python train.py --model="model that answers yes/no questions on an image's attributes" --dataset="close-ups of made-up surfaces with and without defects" --train_examples=101725 --image_size=64 --crop_scale_min=0.8 --horizontal_flip=true --questions_per_image=8 --encoder_arch="regnet" --encoder_norm="batchnorm" --encoder_activation="relu" --encoder_channel_attention="se" --encoder_padding_mode="replicate" --encoder_depths=[2, 3, 3] --encoder_kernel_size=3 --encoder_stem="deep" --encoder_widths=[80, 112, 176] --fusion="prefix" --fusion_encoder_width=192 --fusion_encoder_layers=7 --fusion_encoder_norm="rmsnorm" --fusion_encoder_norm_position="res_post" --fusion_encoder_activation="gelu" --fusion_encoder_mlp_ratio=4 --fusion_encoder_head_dim=48 --fusion_encoder_fused_qkv=true --fusion_encoder_bias="all" --fusion_encoder_qk_norm=true --fusion_encoder_parallel_block=false --fusion_encoder_inner_norm=false --fusion_encoder_drop_path=0.15 --fusion_encoder_positions="rope" --fusion_encoder_connector="linear" --init="trunc_normal_002" --residual_init="zero_last" --optimizer="ademamix" --learning_rate=0.0006 --beta1=0.9 --beta2=0.999 --eps=1e-06 --beta3=0.999 --alpha=4 --max_grad_norm=3.0 --max_steps=8000 --batch_size=64 --epochs=5.0 --lr_schedule="step" --warmup_steps=160 --weight_decay=0.1
Rows from block 4 of the image encoder of a small model that answers yes/no questions on an image's attributes, named by matrix and row number. Rows with one number belong to one channel. Each number is 500 + 40 x the weight over its row's rms, rounded and kept within 0 to 999. All counts start at 0. Numbers have three digits each.
After each channel's rows are labels from the 100 images, of 14976, where the channel reaches its highest value: "patch colour" is the nearest of a few named colours to the mean colour under the peak. Only what is clearly more common there than usual is listed. The data: close-ups of made-up surfaces with and without defects.
# convs1: grouped (7 groups) 3x3 conv (encoder.blocks.4.convs.1.weight, 112x16x3x3), inputs within the group 0-15, a 3x3 kernel for each
# convs2: expand pointwise conv (encoder.blocks.4.convs.2.weight, 112x112x1x1, transposed), outputs 0-111

convs1.28:496470459506494529551538537510490509513521536527542537443495587459467493414397457511470459507462494541520523517511529513541491508504493568520531537535526527520492510546483456495426468468428497529510489493451437427379505531544434467482440452465518473443500475484513499505556489441489460489524526553497533541504492488447489430451510576466438493378419459535506460548500510537551520560522520526451469453433483518509504481485456458442459
convs2.28:447549488514410495481496544513492517450443491527498408534489588502544502535470561565566538480506519508452500491514500456519508491526494511507496534516517440559536505496496454526464587535473470492525563522491523465486496583517472538542536522451454490559433518485472528524617558542528529513462506479494526440539485381510493576524457553503
patch colour: pink

convs1.43:488471502505523482544505489484482452461482471493490488524530518479512519467487504533550553515495513538514531500434421516497401529527429450465489490505453494507419414423437423475428437434378468427412472540438490476454479473490476501503514518504476466437513474423528472440521480495531499482522491504502495522535469500522486489498419396521490424527464439456479485458477460538511477495506521489512493524501533473433441438507404504475454
convs2.43:485589522533517498492439507497482529413533481439439479433511540466518524576483501503482525495490554453472471541501469518536543469467495553614561375479485470521531471519532518535517492549491535496494488524527529556518541407452513413532548487466539562426500516532499487451515523497443525442473436460463561516493558468506513509522492487485
patch colour: grey

convs1.33:449468468465472462475451432522508448537515451520508501493511493468529540524588573503519552502510544534532575547541559555493536523478455527500530517506532519498469523551567534532554497487469448456414471465456477450435455431434466430415487417402538497536540492530566522512524518499521506461520509491531455438540459418510500450486465459525504500544463437524546591540530569545507495472489487489478505499508528470470449490464463482458443
convs2.33:418446534484512484513605467530529547466495500503538484560528512534541512565542530434503422422510505524419498475477502587521562500502522510516444500508410526549503511477474534492436500467459514470505543489512561549499489458444461498455492470530507466457479527506489472485489440487467409532538538595565512545503497528452446460498578520469
patch colour: black

convs1.61:498508515510511524486516521467511465537546494482469451462485494500552493476458464470512443520533465508525502502475447514515509505490495456544483482498527482542503545532502553498533529551526519606632568520654563636610525556548552480580525564556460523508482521517480497467465485461490529512486487484479503516464506522453461467458477417494466452461451437509571548524529577548532518521514470544548500481484509487501479478486489480469483
convs2.61:448503493418478449512544487461543512438512480542529525559460489575517532507519565418511399481417464553520502508509513545554540460501513582476438498545498556477496503477479516522445528476492506472511579539485511510454495461473432533460438452523530477492420498489477489502504457526522434545502513609500484483474473559439428510485491508442
patch colour: black

convs1.105:553531509473480505418474517557525488548460487472459469439452447463525483523532473552517482565462482476452506401443437440511429516510475501545493507535512501525516546539502546472480485464489457488493511570514600580518495551571489501495538489431470496514489519500584607569543508496492494518437477496471469504487485493507486526501548497519576507497521509476519543474470476480400413475488449494559484525515478546517481465460522364450490
convs2.105:499529510530503500533541513550470570519521506545515513505548460503472515624521557548491490501500477514532498496489544544495456510494527615565479515524491569449507543530469519466389510480444518425548513481531621490488495500404452497450508524560489466521480535506503507565529472482469560511542441484500517516558470579477441485478540519516
patch colour: brown

convs1.45:503533572487469486467450422511533476506505520530521498508498447537550565521525565487517498524530566531525541510564523506513476521466472528565549478487491461449431512555493444489477451393450520523538525504501529483481467505593449456511472491499536529551461426425475450377486528505539511517485534519487532605519500494459459441538483424559539457566511468551550527473486475449429462496537498528507558492534552528538563512490500516447489
convs2.45:469498562508553494446547539534549534486477457531487464489555554517534482503537471536510516422483520484482451461482511465529508506547518522506466540493488532526465494527492463509498504528520445471386481508500505550539495576475452522541544490414520491498405547494517433468532528491503543504454486544515608483597529442487480562585434581462
patch colour: pink

convs1.75:523521512539536498511519521532509541522464524532506546522506529507496524513497521509540545516557569562576569485551534494556525445430483549529495548452472538496499533542502470492524500468463549541533582477520552508555483474484461405459463405513471486542482519525541550558528471552481510532458526502544563514428462526480435450502487488534575456478507426551538524567483558598540530529546548560570538564585521533490513503489511480447531
convs2.75:479564576521460531481459501514468489485582378516529445503500596514601480477448510504452500566522451457517542558536516523540527452457514529481534449473474455485595408504505545526548527520507488515536555579425504534472524485488508497488513493487490487490496499491494459530549505561499538597508483484493451522510535446558526526506540489469
patch colour: pink

convs1.57:521489544554472520516485505473494478513578515502465466470493503455591475487484449432480458451508462456484522499491490498605487508495482390463453474469531464468507535526553579476547546517541484547562535498602539597622521525565555452552516500541458498512462523541489502500485509487474557510494483521455498515447529507447490464474435403530446447485466431444488509459510539505534542501529520530598510503491481474494499475556516475483491
convs2.57:439514484425498479511552482456542524464545447526530523553484471555552532456528549444504433521414469543494472544552451543539540469470524590487473470492498562532495515477482520521434532497471538510474525510472532528441496452512474500451464484505533503472415478504463520535501441537554414534472528537485444482433524514450404541528452541425
patch colour: black

convs1.62:530509534537463507505482514401447446424563488452481460416439455425588482442473472417479455436506449472494490471414408491582469494511496460499475506486519505495512540517547553444493514482517550567563581498573558582595515510532556456523525522525478522504476516542482518517464473442468539489480498488451493489468538542485512521449457461484477480521492511486531524510512560519538500483496459514587511497491492474450437476550473495480477
convs2.62:394527493416497480516567502471550548447533474567530504571474511564533548488519539447513440497410490552520488507515461524548536493476523563527442467514486510489492526485440497532393526474491513482507517556486519519456499463500460501455445468494526529457420514515486502523529439556490389518489511550505481479433491507454419526512476522434
patch colour: black

convs1.78:488488472477461470485480489517490505481448524489510546542519517525474488509478513446456466462517491488503476490522507501564455437460471561498548563402547556492558452445497486509500484457476630532601586423564575501579501514515477451500487480552449441425439431443457467437480477475457462424464458439451482494460494479439462484516482478534555455496527459511460473524429495497470498515488517495555530536560500531527508517457489519474518
convs2.78:497534534521498509475533482516471428466519445546503432510432590459589512467479518515495464511461515493522547520493454504523524512527510526422439485392486454538559436501502540510550493506488510601462520542444514515444532521483525491507546410495561508526442490529442533524592478538544517561502493509506512515518568399535498533507497462489
patch colour: brown

convs1.65:525479454522466443504517518558536542518484494526530541494494532498490491483512440515498513517482512492502491459425455462532526462529540472498515493487521479486499514515550507522555521502460539538538531497527503519531456412363453449381434474406582601583514487464504530487611595557563480479548531519493478491526502552515502473429447495490533547475525574565552573515454511500497493503497527476523445474508487516486476501517458514496450
convs2.65:495510527522478460497459546504481520479480497392469474444495565404531434568514445550485585477573480451406464510511515507516485463518539437511583443484501502546483482523523511593537531536448530514499464484486478472531473471466578421472538584488445549497543495480460499532509534492490593498494477461478475503527522489486550550518503526493
patch colour: pink

convs1.76:483486491472499472467481468492486471479501526480502508448479488420463520471463509472498507484547527489540492519552505498520496417453481574553547571462519580502540450469470412490493457464468583536479552488484575496509511548574462447530498471566466477492535528518545600518472456523499506472544576476466502496420474538448463491581538486575575436507558442530502529511518549547535547483444502518564486494532495494448437439482480436423500
convs2.76:524525595543509507502516494520406473436564404503535450469492564483542483536449521509508454556521472425480558576506443498568530457433480541494478443461478513474587480452522512501515557567481536524503499555480554535471519501460553512539528476475530503460489521487506489553518486514494540566530441455462435507494522427579505452488523494519
patch colour: grey

convs1.34:526569517493501532407427511485508500486473533532537540401412448482492514529541528416397395477471476556523480547575501516511504472439497516576506465498520437427479535543458475492512468430491529557519465517508430437475547549516484519525445474511520564538510478501519454496475461428505533458507520495431512529506510501518508498522477502482468496465448465521526477504469508504474535439445425520491525533533533540584495471502517424419509
convs2.34:473507516485460552517571542495536454508496525551486519545537522521490540507525484485565466434504549577537443459443475485490527509548481528463485520499503474563480583463435470464502484439537433478430504457503480498472453547476418542529497444455521462549455554557497559439526499498583472489494545513542592437562528491512516518508482589539
patch colour: pink

convs1.7:632572507595481444562467366515508482552511477532486472544547564494514521435466474507543578487455526504503493508540544466465489471502491557545453550547529559478463526555575480422528505519488498523467543519470518512490489478536488503522493488511477501477482539494498514558553559558495436504425440434483531530460464509515529506491537539488428529511499498520526464501542459446462453422499524499472533536541548462459471503541535540545562
convs2.7:464476503426456520508515538414532490484485529498490578509502537511509463541509502492522514474533474508429446477538546530509535378562497554487502581532572568584485541550472505518505514496490458483586561501454497447494482468492469516516419499573434441554482551456449513545473559529474493489509547458491524501457480579485513527442496524509
patch colour: black

convs1.68:457440499415418474437440440459483536471528472428447470521504477461561480474510482445425490437426439418411444540463474546460520546517533492485465482546462543520474447522474423518473434484473460494521454546531457503494584503475556558461539503446461495538430515561432469515427453507469473516457472460478488458455514421440478454483478497527464522525523531498501494480547483518512490506480530488419524500487497497518528475545518466521497
convs2.68:529488510537511553442404451419436516488451522511481460497470515555495459497426482506461520557533486476451534478476521555470519485535511527501497528532520460536494492552491503448564454529589421557513468498459547479538595492498414499570505518470532506506495442509524438415519558537455520493488541444444547517572484475520550515445523475490
patch colour: brown

convs1.9:532507415550546446554476431516506412564523455542501473518518480512521510499522475480469515462483554511539535501509530408447557411474514532471461556556483547466483499511523469451560463501544537491466546488457537486464467463514481480527519499541532494538520481509518514508482521500445438525471489506485525555429437587447525578447503529412435542457518553557529522504529495444445458513534559440482582473550572510496513556512477563496457
convs2.9:464534522523519513549534543414487476491523500468557485511493531472541442539496550533481497510561532497486490471446533444539530455562446519466482557569571464498501524507464473487490551497488486450539585464477522463460432521454536519491462534558444484535513571494442509584536578510470562479543466468459494531435417499499489553428541538565
patch colour: brown

convs1.35:491453484516537480534520526502486547529451538528555538475515551534497521487507513484516503525516556467514502445467403498503416549503464456435411520501431528530430444449386521518431552506477496466464518539429541478450509497492511546477534513497473440460526494485546555506522487500494492497450488472490470522421489526482515507522490488504508503520521494453387354528463382562507454498504536530453533495509534473470489530547449564499478
convs2.35:434504468434511476542566519511537513421510458531460526543540490555528494502465472437496417530469475547505446541468552482591552498504472490526509519550476527491491464451493502561418504399532442480477555485499481478482429500491490557529470434448554507507427555496503504481463479537530456520471480536540484446474456485412463529530481585479
patch colour: pink

convs1.10:536510472471422374458472416527554548512480488485503517524529536469537499428429459551567562501476491427454500528503533537547486500502508435466410421439435410428436502540495505494477479446433488505517474477503486510515546520516541523511507522547491479496517539552552541550497490494478514462477441448490502472494568479530487467546525479518558487527529523449489462474556484477434416479513519518535511542500508430437445443452494475492530
convs2.10:454482435461384493512509477480518554443424492500478519528547519587502548494511486487499496503513460525434474531570551534572508465482539475570527488556482577527509529474503486578444517475529498441521542519484510454503492514520478480547424525513471520510480527464507506473381474579512468478460495535489460448495501572511430476537434558464
patch colour: pink

convs1.56:444473536440510541468476491544488484573465425572509472565489472591454434578543473535456440545402399550455445503486474568496458536525503508534520474484469429435487444496542444510562467535492486524549483479554492496521482510542443506521458474506484488500558488446508522464511472493570464449513548519564533505558456492519551526518527482495504439506501488513506527527456528491479472514488462533436410487467440491478459569496431534528478
convs2.56:499490512547506521541510526492480479531612496529554459508539471501505509430496573467555469539463603538543499470464516445479510559523430511428537493512527472491478537467454481450528560522489511522501515454504545535447451502465583542459507563543507474542508541509480540547510527467473470462571522550457458536441432458558487522395538513536
patch colour: brown

convs1.48:496484483492472456491484497473514511487487461456511533477496493448476465451507504499493461472452445468449480511458469456467459443452500537543513566502489589573502504469421502482401447466412550526508546478490542539475521505456533470450504526459506569507545534556508523512493528477497507516441495517540560527533501555511517538464502560528516545528549526550623580603535586633600513495506514509520496484538503512536462493508476475480497
convs2.48:412500514492458484513569467495489548475501476538520442559534487512571566570500522466533466447460517557508547470502458534496564526521517516536458520567446494488500452520420543473401504422464470459514502530498540544466473489483447498474504467506497555443445499472495525483527473522492390526510463600557512493553449507458434462496553521485
patch colour: black